python train.py --arch="transformer_decoder" --model="autoregressive pixel model" --dataset="small charts drawn from random numbers" --train_examples=101725 --image_size=16 --horizontal_flip=false --levels_per_channel=8 --vocab_size=513 --width=192 --layers=12 --norm="layernorm" --norm_position="post" --hidden_act="silu" --mlp_ratio=4 --head_dim=16 --fused_qkv=false --bias="all" --qk_norm=false --parallel_block=false --dropout=0.1 --inner_norm=false --positions="rope" --tie_word_embeddings=false --init="trunc_normal_002" --residual_init="zero_last" --optimizer="muon" --muon_scale="original" --learning_rate=0.019 --momentum=0.95 --nesterov=true --orthogonalizer="newton_schulz_5" --adamw_lr_other_params=0.0023 --max_grad_norm=1.0 --max_steps=8900 --batch_size=128 --epochs=11.2 --lr_schedule="step" --warmup_steps=440 --weight_decay=0.02 --adamw_weight_decay_other_params=0
Rows from block 5 of a small autoregressive pixel model, named by matrix and row number. Rows with one number belong to one neuron. Each number is 128 + 32 x the weight over its row's rms, rounded and kept within 0 to 255. All counts start at 0. Numbers have three digits each. After the name is the row's rms in percent of the matrix's.
After each neuron's rows are labels from the 100 images, of 14976, where the neuron reaches its highest value: "top examples" is what is common among them. Only what is clearly more common there than usual is listed. The data: small charts drawn from random numbers.
# fc1: MLP up (model.blocks.5.mlp.fc1.weight, 768x192), inputs 0-95
# fc2: MLP down (model.blocks.5.mlp.fc2.weight, 192x768, transposed), outputs 0-95

fc1.174 109:132137148178125201136178148112090154074107152133122121150125111188120149157163119142117126110115089141101078163115095089147104121115094100136132118118128112104128134168112094144108146171120128100118151101137102089081140135089158108086138150115133110143068072100118086081208181159122137097
fc2.174 093:112110138148094149149127106139111136156210098131127208081198132124050124121188116126114137156135111162183082094102144073106127117091183201148088145140109107102102132164146130167074144166094127097142145093143089107120113150101212136108135212164117069123172146165112115100143156137114068059
top examples: grid lines

fc1.466 095:122175155146134129091142102093129092098138132110076153118051185185190166155122139140104104134165130074149120185138105155129105128189079103146138148105101155093138090134118173182138134120129155078156161130161130156154091085116114159100109107135149084114190097103089080188112131114119143149
fc2.466 115:085121135129170107125073135086132081128147064111150105147104088153154125158160121164138121115102104039153179101133115134089141130161143108146126150171093158145125100159135102156147122087157107070109079128125163123141117125150126135114116147227134115145157126166065144100138170118169181110
top examples: horizontal bar chart; radar chart

fc1.531 112:140134071056157115074106126126132104124133142110126184124188083160152140140108084138110116138147136126130118091111090123130098149149084141157152140138102114145143103136142048148184108065103102118110166127123171132104107085103104116149159142091052139113168165080095063103147133092163108185
fc2.531 152:079096183111098203124122045197077091132164121093121137098105117166140135112083124175150148144104111129170116132122172138167135075095160202048094128125144155138052132100135138148153133082117118128127070179116175184193128103073095141146110128143081130091165174130146153109116119098133119126
top examples: legend

fc1.427 094:098152106173160121121094157200153101090110088135159107086099156147091164119197101129070144115152117083112199082130171106082102090142119153141190136099094087136120084200189151131117112163088070165110137145138117156169085107113109083128119145151080083148138180130160067085159163191174115141
fc2.427 082:144122115119126171207057117145109116147101178129147111111113091082113155140130099120134123138147172071057114067073127110143197082127076106079080119094149128144112137136044121144198168185094154159140107084099157181129122108162118118122176093156131136136133100105096153106095154158098120173
top examples: horizontal bar chart; radar chart

fc1.722 071:074176126171090136119095192122137097125152133169086102127187183125115121216151111127074113066119057169113141117153115168173072110130160138109129159099133097092119133156192216111086152179135159092178085132092101120075112179131169089150107134149124100119094095084097129117126113074109080109
fc2.722 071:132128125131089105141135186135134100091167169147147166093102127145093087161142160113169109153094092214140178118100091124110077140183080167142098113121160151141095116080089107168165133148153099144137048073118140094112089092106116134167127174164221121126084105086143144106123111118105131086
top examples: heat grid

fc1.713 110:182109138126088131122157101201154151112075132076096111173176131173157116141150154126112179156174089129135151115151125166139096111148118133151132158153084158152125141125124165202057146195169135084055121158105127135089131141168111183108179116128092075118133085138152156150128122115093107119
fc2.713 090:129099145131094130118167111091161099085163155163176104152173099135120081104108173112121144082175155081200129048150126130130108109126154082142139143099171179121153134143137149127123059084126134163095162151091160073096064100208097126115149119132125095154125162156090189176128177138163129113
top examples: ring chart

fc1.95 052:064109168156086172136116105121173077144158127118120141062161116195114083112145084152087131121121101082127091135155094107106120117143143135135114152089108111105115124124133160147143165150121110106110169146048155140178157127054114144120097137198139113120102138150152121101110128113095113197
fc2.95 056:169160128106120061123131091148143158119184092160120136121086132143134137191171102124124117114143095168164113164069134207097114125099086128091115131143162064099129117111172174202179119148092176177102160159140088147075142110129081086160166103109100135125205105180122065097158139122107117149
top examples: one colour; radar chart; grid lines

fc1.131 093:114133168138138114157103164152087085097070051156086104118093165066113145089130101134137100086101112100124074099123218182189136167156128170182077145146135140100153108125114133150141089143109128140166117100116117126157119118114178149131163160085129166108148145102142131102098141125059110142
fc2.131 125:082093061213152116155141097115145112120103114132064085090198087118159122152154152138140141105131086193173174114145102163156097142106043130111121167137129112115153142163115157162118127100170107158168081097166151131113153124120191118119142097065130164149095072159147144109137100137112144142
top examples: heat grid

fc1.356 104:088107081168141177069102126124159040145131123114072184127145137127103093172127118142217126123132134107111134092087151117103154076083124171134150097096131188083104111091175160140168100149085141174186147126119122126160134116128097082142126154161150111160128164137108115159106137108196138118
fc2.356 080:137111177129154124134098125159137020160154093109082122132162106173127153116129108174139126075202047148077165128142120168134198127113188100073136132084150142117157122117149125121133119082026118112154138107126154183117138129151097126108128094139157111168098145157129105130152177116127116127
top examples: dark theme

fc1.444 109:064089133121106103204114173128124120099094152093177101123163155148129126113101080109152149166132165056150100093139105165105101102162074108179151139137096117132146191163091093080141105088092150154120112132186114116122146126152168093093109100182102072192200092119180089150128180093082132179
fc2.444 113:167120141081134145148131060129078114110078103140150124123149092099134108145144129131107140003176152106119077083109099167120070162167159124125060131119199110131168176168129010121131103074086144132131121164126109158132180139123140146119114133131150066157169090147153068147148118147129094129
top examples: bar chart; rising; stacked bars

fc1.467 132:089051113139182110131166172110112122156140145160112115130102077168139142117141079102066106161082106156150092108134120172151142147135137105151144147119162150150149092163165093083073129105154152139151099111149156160175123076139104101154130113070184125151095106102195127074106088092195145107
fc2.467 107:115093149110151071125144191100086120095068094109145163103139107172088132107168134144076069192110144198058129170106126164146116117167101114078141134109108140144150082139129156066102125154139149176160113130181163096139126103130109114143105140128152066133118087119169135153105141103195056130
top examples: pie chart; ring chart

fc1.2 089:147153127109175106149137130125135155107126180121166145124115148120145124172138095126100096120117236125133141126142116152139167104117050151081099098175115137169201127126121059166118124090117148082085103134111051176110100131168153093154110098190084066149141151125128152142126128121168129120
fc2.2 115:143105055122125157154163174093121112154108099183133067128160126125127116146115176103109134158145118168116154151166032189152094155150075105156062134102120126125139131149169132132124088117148096061165172123096107145117179111100182122133124146139150072141176148058099104173161158176169128071
top examples: legend; radar chart

fc1.732 079:134164168145146139182144092142125132105138147078170152092079119150141151190191146156101152175167160170169132136137107097152161049122165134118108153143151142181098141123129158129091103099100197141155136139040115168083072103155080178156128140139109132152137135118103142157122111111102100137
fc2.732 104:058095114068125130159109158139113181144146147143135186153146091112152134164137118134035105169165134119139144104104179086194086143114172067174148118108120121055091106142148175107095194149151174131142097098117148106080128146104119143151144114195093177095118156155145142169168108106171109179
top examples: horizontal bar chart

fc1.330 115:111151108131102058096112121110153121079068138166120128204145132169177106155116161173109074091091130101170101088105128158091098118058142161162114113117085210127086137069155104135095117169138193119147094116129102210129102106099121128153138149155184144146068107086113144174104106101119130108
fc2.330 094:148157153106066117114121175152142091128137100145131165104084136130165095081103204137151132165179131170168136050143192123154134145086158134125104139086133132153074172144056110168138129134105145161109136082150120084072158071147164123134096141036115079119064125149108113188101143141123125163
top examples: heat grid

fc1.219 102:173117101123157113143083106113126155168144123079128126074137093123179115124119139145117156129176092171120111193146150155119088069151179098101116128143127127123069124185148151183113109157101092111168123111115152118040165094041091085170129130167184050164081169167113129070145128143136061171
fc2.219 105:116149112121110195114141204115098074194081095195114138119150141087137074129095096176187146121189121108100117164137114165088195096075172162109125154136144138150151120142124101094129121192097123082091121122154163135144101155046068152156085118174047176099113122125154164119127140123142143156
top examples: grid lines

fc1.371 089:086142084120166107125118145103155132152089125153125173092074123076061126092055128111179136163115139149089167145143129102148083115125138099077182144184116117151197147100111056124129082108097089129145193182140164157120153107090091091169147143099145141119131109085124131150155131205161179116
fc2.371 089:129112159151074121111101140076099151167140075105133124095082137139084115104098130129165131164155155113086171112110063075123144128159119081160070119152128152189187110114080062125148137140128124162098142135078097088113097097167133129123115156152181166200120100099159161184138189126156085095
top examples: lollipop chart

fc1.351 097:114155164159154162139136151148100110092152125161098100133097179073126093105147097145122141130123082135047172187104087135179084122163101111102097134066077136106089128113145176177131152153165170099163109124119090189119144112092103110143107121168128146113170154125132113048124156156115109098
fc2.351 095:151147117112153105163116149107181117132125114161112109121113204173121082189094171114189120100100120154160171139137138108081140157150119137179119100087116167235086120131095164122068182102136123112145106085136140126103131171146040108151096116107138097102192116121091112131169148085059108069
top examples: bar chart

fc1.56 092:134172164148114083103079186144116126139086112121140163105127106135145137089153108106140138144095202146074150096103093168161135218103151089138063106135137064125181113118134180128107088129111180067132100139108103107133118127116135102141128143194111119123176156063119148169170130191141165158
fc2.56 110:131100085127127093116181113141079134149080122189103111148150127121127116208095126154086122103168127130158140159109140232173140123185114092138082158140146176116147125175139091109129148160164076083190113100110182145163155153121124141120173145147102044076197106130137115109109160107172158071
top examples: legend; horizontal bar chart

fc1.70 065:174115145122124206125190107173122088143142183155084076122122189101109098177150103114161147119104106141107146143139122103089102115150129122069102108111173165135084112140133094144143116131136187135196176075093147160136138102127101179166152078111079138099136151188152145045097078089106107178
fc2.70 062:169174146101128150143156113128147153178140178132138132139064150199071090215141066094125095139132077174136131113159101162121095141133171063142184133128143159157075056149167088121108106105179117131097113122152067156072119093109071093153072129092123086083118138151133099111194131126084098155
top examples: bar chart

fc1.269 106:138150165143080119148130152240170139093109156088096082110141112150153133164162108077089148118172090183129123164187133153057139074108118138143153062106139169125165124120152140114028164130138102121112106151134119169134100062164059111130196117110110141099114155107150075080139130124162123103
fc2.269 095:138114120147158175176091115090093120133146135119129135149148108181181128132116105125083125075144138173110138139133152117113128135135071152122139120117152175150068156098101129118064122207125125142088150143136178102083130130175112138079178120118120043104148122157167108132088149130125157116
top examples: bar chart; ring chart

fc1.667 096:050076162163137097155075121102100163142078134119160119150146184176133071098171070129106068125110151115088154099139150141128080131085200140147128158103101092111064133120106133133137108131216161141160110114153177169111134147131061147193101164143115119115094108098124109137147103145147091121
fc2.667 084:144040119134045070110120111142093143149097098111148113149132089106098102151148127124208125110150192124213116074089070150096190160149147136153081116127168139110130145115114108113132135180216132134152126088062173114126128085156129090112110083134147093125159112113116116141124142146122094146
top examples: horizontal bar chart

fc1.398 114:087107134139143109090096133105103156154128118096084091156186104161143184158055117141159089138131160067145110120123098153087118090144080166134111182176091093159200140085086117144145072120125143255103135162175152167088152083103141094099116168094089078163119079159096125170153112136108182137
fc2.398 105:108132144135111139116203172121091141146096147138110137111035093151161171123130108129163073118172143125140170105108142062088070087175116161129135132152073106062115074113141087114095137138112110162132082117061126158095204134134103114117124177146188165088139112167094104162113077188144178097
top examples: stacked bars; bar chart

fc1.571 079:157106130114167165136102113135094121165083113093148166134119093136105142145140124134068088118088111110175094175139106150103134130122085111157111086136168115105128093114120090186080109187117138148084127105087222152148125123165117132144101117157166100113118171058133119129179111158062162200
fc2.571 089:178102096103091201120122136092063162150136209091107145120105125155075123135110158134132088095129095103165099100118104155097119106105122067111133094145116140105116133135194057162136175124079141119152140123132174145189089168160157133176105128123158101093186114116130152107173098131139182129
top examples: radar chart

fc1.88 092:182166182078113174167149128174107121094116077140089155086100170107116112134118162137054122186126131157171107112116120187112129142159158151111174082080127151130053083157115103123117151165108151096125113092113164132134114144150186157135132097087089168114109149123125130136087149115079137156
fc2.88 107:148120122060093139142154181143172178133140151175185159134082092127130141175136120061098158128163173098118126054081178088139122136051159107143158064143135139059074103139148141162121084205119078123160096123109095108079130160132104117143138129129116241129110086146141072139129074142212149148
top examples: ring chart

fc1.721 104:138150131221118081084047136136108141174142092127104189135115107148121151133116140179121156128164139093106143102090139153118109093149090157191088110133090126119072168132157145143168112184168099144191099099133159100106140155123158098135101121109083087134083141097141150106115142072176125147
fc2.721 084:114071113167151167092119130163099130113104113082154185077109146112063082082123058136118107122159156181116140105120146181107167122113145133143106141107173117196167171161134126130141098109147103181125151140119078132100129122184170099191072099117123093142130158132082113120136117079178136111
top examples: horizontal bar chart; ring chart

fc1.546 113:162130133121131131101184121194171112124107166149182147135078113078152117081166118137152180147134137147134118130131086120124070175112161131107130113092092168129102133117170205099175178142118201094146178096085141082131097138121090119136105119130082156182148180120156134095149192130113137151
fc2.546 111:080080151126164084117134079155110100099108149172142110088036082098126146122121079133136124178142188156137117148132107097171120090129136168133170128150145130113106153163097140152108138091083094119102131145078119147131162118180184140170135122125216133144146186154087140131115149167111171107
top examples: bar chart

fc1.221 131:182160172142146169130115152130175104138205203168140160153096129120193170136100083151086140203111106163131129147161183118091112141137154141136159151142111158174125104091102123182132133155178137090104140155092047080125070102129066127143153105139143148118096123196101126112191086110159134043
fc2.221 146:143110130148139156097146180158184115161130167181158063077071101142155159114124056136090097084111151079078111076103111095116145115162154047146164133107150133182131144110123165127147135100126137218095188142106130105104151144195089118168145096125151171132121148139126109111123076074136162153
top examples: lollipop chart; rising

fc1.209 096:133143196126133109117113155114179103098120186141126101111122130120113124178170114111114160147135123134160150069119080130130150058070165116092169139148112149112104051096193130131143076160130150142162200152132089178063110093108091112141131117137161136093195147146147155112109117118122139185
fc2.209 123:153106092065126127170163109174146200062156167122194211100064090085131121120138190149151120131144097169170144171117158097157172150084121105126138119064137099136105132112140146100093146135149084093140109128152130121118117189098093154141129129096058106144120150122206142104170145064148088123
top examples: ring chart

fc1.604 088:150142109128104119163130181122128114090147159129119137023099139083091132117144175162117160095113109104193136124132168186168053116082138127112151121131121160158111112116097130108105102107163114188119146126147162065105130127183106132135159138112066144092108139117155158146094104095121126162
fc2.604 101:167143117070163084183106110137146117110119081181158106108071148129099116217111154154106138129155128156142119099098145067119144139117093112117151150106143072065061123137132199134168147160144123118113135127085168055123118141149157152155092135165057132142218057189163131140150156087109136100
top examples: heat grid

fc1.199 091:101097136131160126156109160101107127136180095110097101068134210139113108182125103138143114148141082072137172086094166172122181081124137174159110120181165108161164091127114068123141053139142125116087025135164162192112167166188101121119152134145213152064163136091080114128107066113140177118
fc2.199 093:176117145205155156058143150113132145112174142139170095104156139133082100116150138142118101201114101166210145155128065094122166143182145194114157103116156141141087150081133120136103128085165130100149126162140103131112054127101109135109149115077172084119118174103147144170131162172125129124
top examples: legend

fc1.166 100:100158154112107099081096112110123098103051146126133095103060125166090101047097129090160097069136044135187117132177144183138107103141130157110131106183117161177145132111166151163137116118095146111158074147131171140144137111102058144169159151127154139132117147134121100150130070141176173177
fc2.166 088:141129169079089123094118174089112147191127132136119118147116184113146106128128155122134093142084134176098150160132096186135082121117130147140159115175103068116090171133085140114077116072144130110151121056119132107157119195146087148155099158125089061133148123114156154171124131134062107109
top examples: pie chart; ring chart

fc1.191 095:140124188134137162090167123159115091074125114111098107085110119182099119147119113103135147113189096121162121151123096100116133096211099125087142162114166153176103115113095138174160154091151096117164189168102167102121123123088111128137111094145070136163150149154127140072129164142069106172
fc2.191 086:117207131082108190092156146157104104101197151180133095113152101182131127165159123148098144119157108133197119122114114178175125098078119085108154113117161134096090146075177105101119067102140138124176137144064112166081096141103092150123147099147217174122071153096128090113139176121191134152
top examples: stacked bars; ring chart

fc1.109 094:170104142109148199039169178166176154094174159170155162179083108131192120087125092116113118127110129113072167119143152125138198115103117162124115136125121087124073089136205145137102095167097113122077118105140089136178098149034137117100126153165103182136123138130140124163165128127147095175
fc2.109 107:169111139167108143108100119190084139125158089091177155135090076113123121150190131119106114126097169131097138210146074139113173153074155205079096133146139131110151144106151140106133139066101124076066137142126136081153115130158091134124110128106171114160110132164143097094171136185132134115
top examples: grid lines

fc1.40 094:085112146110123132100152076177115120099092167184137189148119156102155134083129139146114135053181138108131106140159119072143131146163196154096186137127147162104108154131152101143105139108144171085101155147128165104149121148120126151182105145197054102133125136132135100151127101120191122121
fc2.40 109:150095113123157175103144180160130129087134076162137144090147153126133108120111144153128144086132212155059131136139155162145098080107124167122108120148160155121174114105096142131141157114135173061117099097154193132111128150147059106138140100195112167086132139156150140213155075091094081094
top examples: one colour; grid lines; radar chart

fc1.602 101:112139192160123118108122114113135183149135169115126155141142122144187077144148093139134172103165135130208079156176084089104039096168165071135112168111107161115142097121192134095141121042180117167117157171156094079100136130130104138142135124129130130169135134146072153069145175115110094156
fc2.602 094:099109132170136134149145060143085132118126177096141131062117059085167159100113119077088164168100097114203154138173135093152172112190044154152114176176121170113055161055165102142127100136155061144138126138105135159078140177136100147148112125150159072116137151132143125131170119169114103131
top examples: pie chart

fc1.198 089:111126119108147189108128087140123110109124110135097106121148197136168139079162092127130140114118190097162111079082108177179200128174099147162126140158060126164166141099151126176122143154109187151161114137116124076084119063100147105089148142038111151131146060155062137166122162120143096150
fc2.198 093:109089097135149146113093092116124127115193118109111088120084121204106175127163075151122102045104138093080175132103111149109150124105129158113151153158085112120117111112151115116158165090134117132162130107109150218171070145137094122116103113218171125126088155122136169115102139119139138097
top examples: pie chart; ring chart

fc1.181 095:120119169110172111193170149100113169092129122128159116096136150082134138169113120105117177170109173065182130129123070120138080160127091138129117127107126134111156187136136063175128101159114076115141084159149181120104127136118137114103114168094094135081105121097066144134098166100102177142
fc2.181 114:096108188122074095111060106141094099153131152122192134130133152168117095124140134153157182086145187172078096201160179114181177121103108165135087121148091151177145104138103119145122098107145101119083128125114123096053107165091168167120124058093136127158162119139106163107165162114167080100
top examples: radar chart

fc1.618 094:153135124138102147136086153117111136118151104138103127081109115150117120085122124113150125152131135122058147062122180148121115183131172162170095114160114136111125082137104160133062060062117140151112043165093078089050157122124127167107123152108115113135189137102087136139141104103076168142
fc2.618 102:137123170140138121093133096111127105097117125166106075069151145160124121105138140180166103142109186200150120129089136111148128163107103166160153166111194172147194126110102163047159124064075116113158157137127158150105142142095150134144185113094117081112149133107093180111148135091137144126
top examples: legend

fc1.225 114:059175105147122205125087132156128144133147186108069142189107106136110156134059127169127119082128073114150149129121115104097123120112122098090160124161129149143071180156094156118153068112123132139139158090148129082126133156082116090119056147108110094131108169128129207115102096069072148145
fc2.225 095:088092132113124070155187128129029080139095097154102141161147120127100101101152164125157121116107159171190100140084107162137125166104130097102123138124164186098119215107095078102141120127144161179166142105134133169101083179153145137118112182102131090118110166092086126140094138134154131091
top examples: heat grid

fc1.287 112:093124114096147107160133095100058180160121173071129196129199133056121094176101171162158096141123022131129102161113128094145077111142107129143140102121097147129157103110121134133119119159097118070109097202164186121142193179174104167153152125089137038099122144147082157135105102117120170095
fc2.287 095:097090105131106121131113109108139140145106096117156087133082112086115102142136182104185187153091126150036096117127152126099138175160126157166142105168171134234145144124065091075097108204094083107110118157173097117143140054133128146136139124147133104143123105135173110167101133133153051064
top examples: lollipop chart; pie chart

fc1.502 099:113137171093143154140128085129151153110119109166187155164149107253128139170121101109154149121154141136092088187130097197118125109136105103122052149089121086107108149110216138128153145031139112097100086087117105091094157163086150137123143138173116126184149086088197108100154149094117106190
fc2.502 113:166138078122113152068109146138110108114124091148124155148221127125149119103185149103125096104123148121178130103089120113104154080183147221152097160102141109163129155085159133117133151110160149124068154162174140084149121162134173113153126117143158130192114064192167084106127171148089078106
top examples: grid lines

fc1.344 103:192125133058137170124083127209121132106091123129178115126125114169116133132111138155120137113150116096088174125118109122073180153126069201131150194087139104211131136122109135169126165089118158163204134136104139171172099100119176109108116084154078144127124155136113156104139154168078121145
fc2.344 094:162125103117129201155125190107199173091153132125135053140114153077112123121155140091129150153128108129137134126102105145154142097094122059150121132100154060120185144144163097117128193145140130142121120079086113111162125118118069077136139150107118102072083125159151130139133133179140066156
top examples: heat grid

fc1.718 093:121101189097124182143146111122162192076114139151103122130099095177162149176147139114101147122152143163120097195119105144174084169105161130080111151127148128140130130110163111116101174119108069124124187114159085067116135131102126107073132127153163113161115103110162137145159112133061158193
fc2.718 115:160133153114122135123135097106153135132133087165112125150173096179140135102139113124174100083132152082243137102090170118066132089050175170108144174141133095125098157114196192116160178144134131111143094110162118117129182149136164120114106166114113130129136109148172098152117135151103088075
top examples: grid lines

fc1.519 113:102183101138101106172103091155094126141159136159166174158146158082086176148144152127199102136094111201130160098143155154160116101044125103114145047137095109126077143158102184126165121175124155110119092121105092133151110137109128133140146122144177106072136107066126157100077047101155171108
fc2.519 105:156122185083109126133153070111123174106103127109160135130089102152126113189157111078101105118105143131167163085120096097136087095143109175137126140118154092058138146155116140189090187099106150088184106155133122161117105138173098124168108141116162117087062089114110106154113093150212120162
top examples: heat grid; ring chart; pie chart

fc1.63 083:159129158158146122179086104144048109115100106047117128130191090095111103145140131117178157085080093071154137111134202143124101167132089130125167082137101128162140130104139171174093151098121094113108124151164149104148141126201106123121143109102089181124148084123088091131076146108133170154
fc2.63 089:086090117121128126118079091186169131156122104118088104171070136144108088129107176173160191127100142106143082101171170128179112109076117121130108159128138178159182094134105193121118096125102144128122119096128129136092141157054066127093122159103125147142120093142129147153120109128055175117
top examples: horizontal bar chart

fc1.151 092:109162149131112123103149101119132068158087180178065124110075165131094182128135091112161108127115110118090163151142093080128090076122125143147117138130097099121117056150118179098099087137101134082157141134108119051100105125179149130137171161131163120147129114125103098123107132076122170176
fc2.151 113:142079131146129122070071102090150054140111113169173071129151120118139113071150114122150145111121111211095160078124102121153177172117137125157137128151147121147100101134081124130146088056142117091123122113167174032141088128173142118138128149203134192145148110080067116097124162180126115088
top examples: one colour; radar chart; grid lines

fc1.266 104:134083136118134138145166120145154096142185119144156146111126110145136161204153111167095135092086091077075111113121092084117063076151123195151097124125068121152138105106177188150144163094106094103097116120089165017068102159205113113140146156141161204118099141131112105148163134104106213145
fc2.266 136:124085143093123212081114156090177093141153115179121166159174074159114090081182107138164120111161160104053119087131112105121106082077109131130156123140162149114140152179121185123069096169094133138113144105146113068124081112152143134176122108117089159131176105138192122104121120130135142118
top examples: legend; ring chart; pie chart

fc1.591 102:081121200142095188119161187108125139121145133098125125167098105116146130198140101115066087150088106090138127157156079118123156140171175147045123116142092096178135155117163059077113075137175128139101057129150177061103150135128123094144131100190103078123129103106102130141151173110099058107
fc2.591 087:067134094152132104110137166063126119098074161108226114177163185119069141099089179151156164097154149089081147082100134081180122185115121070139149179071119116187108142123124103097086156133159138160097134117058147109089165119137132157119134111105138161124154160100177100130113067105116113093
top examples: lollipop chart

fc1.357 110:136097098157109107178094109149092090129107098117110180123166119118128109134090162132061142133106112156178101043140146113196077146176159175132154106161099050134059163113197138111146120102121092092124098129094233077114182152165144125128162135037090164139071112159131047146077095111110085174
fc2.357 128:145105140145112166179092138138149128198137107117094143115139118189131152122112235082102135192103140136138083137103162088180109105109129111089133099129115140085100105111091149152112115126099108112160112136151171101114092126125172142084125123160130164107144132123096076118156056110143210128
top examples: horizontal bar chart

fc1.390 102:109066077115145082132107092090130073135091141108102108110098187081137138174088114102087159115133163122193121148111087130104135129229133199158154103150127091115095107125136121143122061117093106109158169171104161097160137119141197173097110158199093120127144091109126115142119162093128136134
fc2.390 115:149133070096120103128107129098143079132130091154199154102097132109119101110114151176159123124163145115102153188146132087179215092122106121172132116168184139172141149169090092127110130095141101032157114099138144144160205107160180159150152141161061083124153095122042145088142127128143138125
top examples: one colour; radar chart; grid lines

fc1.445 112:163111184156094123183098132234152175081100166099105070104109095128114121198129139104120114153133087177149157152168126145097099104106118123138118049078133162126148118113157175114031127148140128097123131146134138133101125076147079145139168135135122110109152102106127066155169157130151147149
fc2.445 092:144081090124122166138113166132124130118137121110105098147151106150136111186120120127065138118133146133121152115153113116114115143068087102058170122110134121139075165101140100107063140130164111098111127170104133102090168106152100151092194115127164084126168139140152200109116192134136124090
top examples: ring chart

fc1.298 102:138118170143101141146127166123128180151139117125168167122178115175146132175101213153076207151111172130143152236149134182126146124129112153101115082150140128118099089144213138109102122103135229158120178129132108097130114114099126126115171129159154118162066152115156112146121132147085136163
fc2.298 132:127170139120110142125091084117121097091097118164074146152118081134148116143122138151154154112109145147143162080115162135165174070105168157168082131169162122130140118175134168107124147165134142082104086091198155116152113141091118151068104100167139161126092095195160155140098127133130000078
top examples: grid lines

fc1.608 087:159095155162129100153120092101054106120131159086147149185131135076131104155078174122133146172120113081112117101122147078162081133176120150148184163101138121171133139110144125099153120119149106137126141203176115117139161066162128115105095135086088041142057102158154139162147117185121109111
fc2.608 089:099092129087078136127158138104172103156119150095194163209138104150124175081097130115143142128115173146083119106116104119195108148112113149107085131107172176071169132109101125129100116063119186133115184118129098144111168113144143111140136106152133138087049104159084115130152166158185079153
top examples: bar chart

fc1.746 095:145070119169092104106158087128165067129156154133138099121111124122138211151136104113104169161122194024116123173094071122135063119107104144148151141136110117152156133118159077087115091118146165094123165139099188145112109114169112142115151135143127156150147131103091116165129127095137161135
fc2.746 131:114094103112136114090065119115167090133108110098158144164144089131158130090143168130097117093102167099135138055171126107169118164130094097160168100133158137127152115122128126153106159071124136145162148109158149044161116100128124122174118162127085147105139147199149111096132163165122151157
top examples: radar chart; pie chart

fc1.628 109:120132193156184067186113087101096125138111136173146078123124127115097110072121118136168199160054072062123083123120124153106121144148159081075119082108200113145155199147139098151159132149136093105097144134092115113158156083138106152140165077092108132146168150103082147136132113136122108167
fc2.628 098:145139207122137115100107207101112196150088130155105150109127134105125140115161182142126151100103165111105162177079088161132123130178121100118142095149115168124109166170140235149132167109119125120119103135152112146122171075109120140094093111127090122154167136089100106112132160133105164118
top examples: dark theme; pie chart; ring chart

fc1.336 107:130113158067144111121076086148120119098071149112174168100133173148140145095084080134103140166168153158126088101127134206120109121114143135155128099116093143184135174128113122082142098138125187172139207106095132126138131073157147161160165137199194108168134115119108085196112129122131201153
fc2.336 118:102112114065187099024132134077096174162140089166139174186069122101138199091154076161138109111190130111145100112130130120121126174138151054155143129135154154131117131153146143114115122112152136154124167126137190103061135152102162154087151145118136130141178030081102063142143151115115168107
top examples: radar chart; ring chart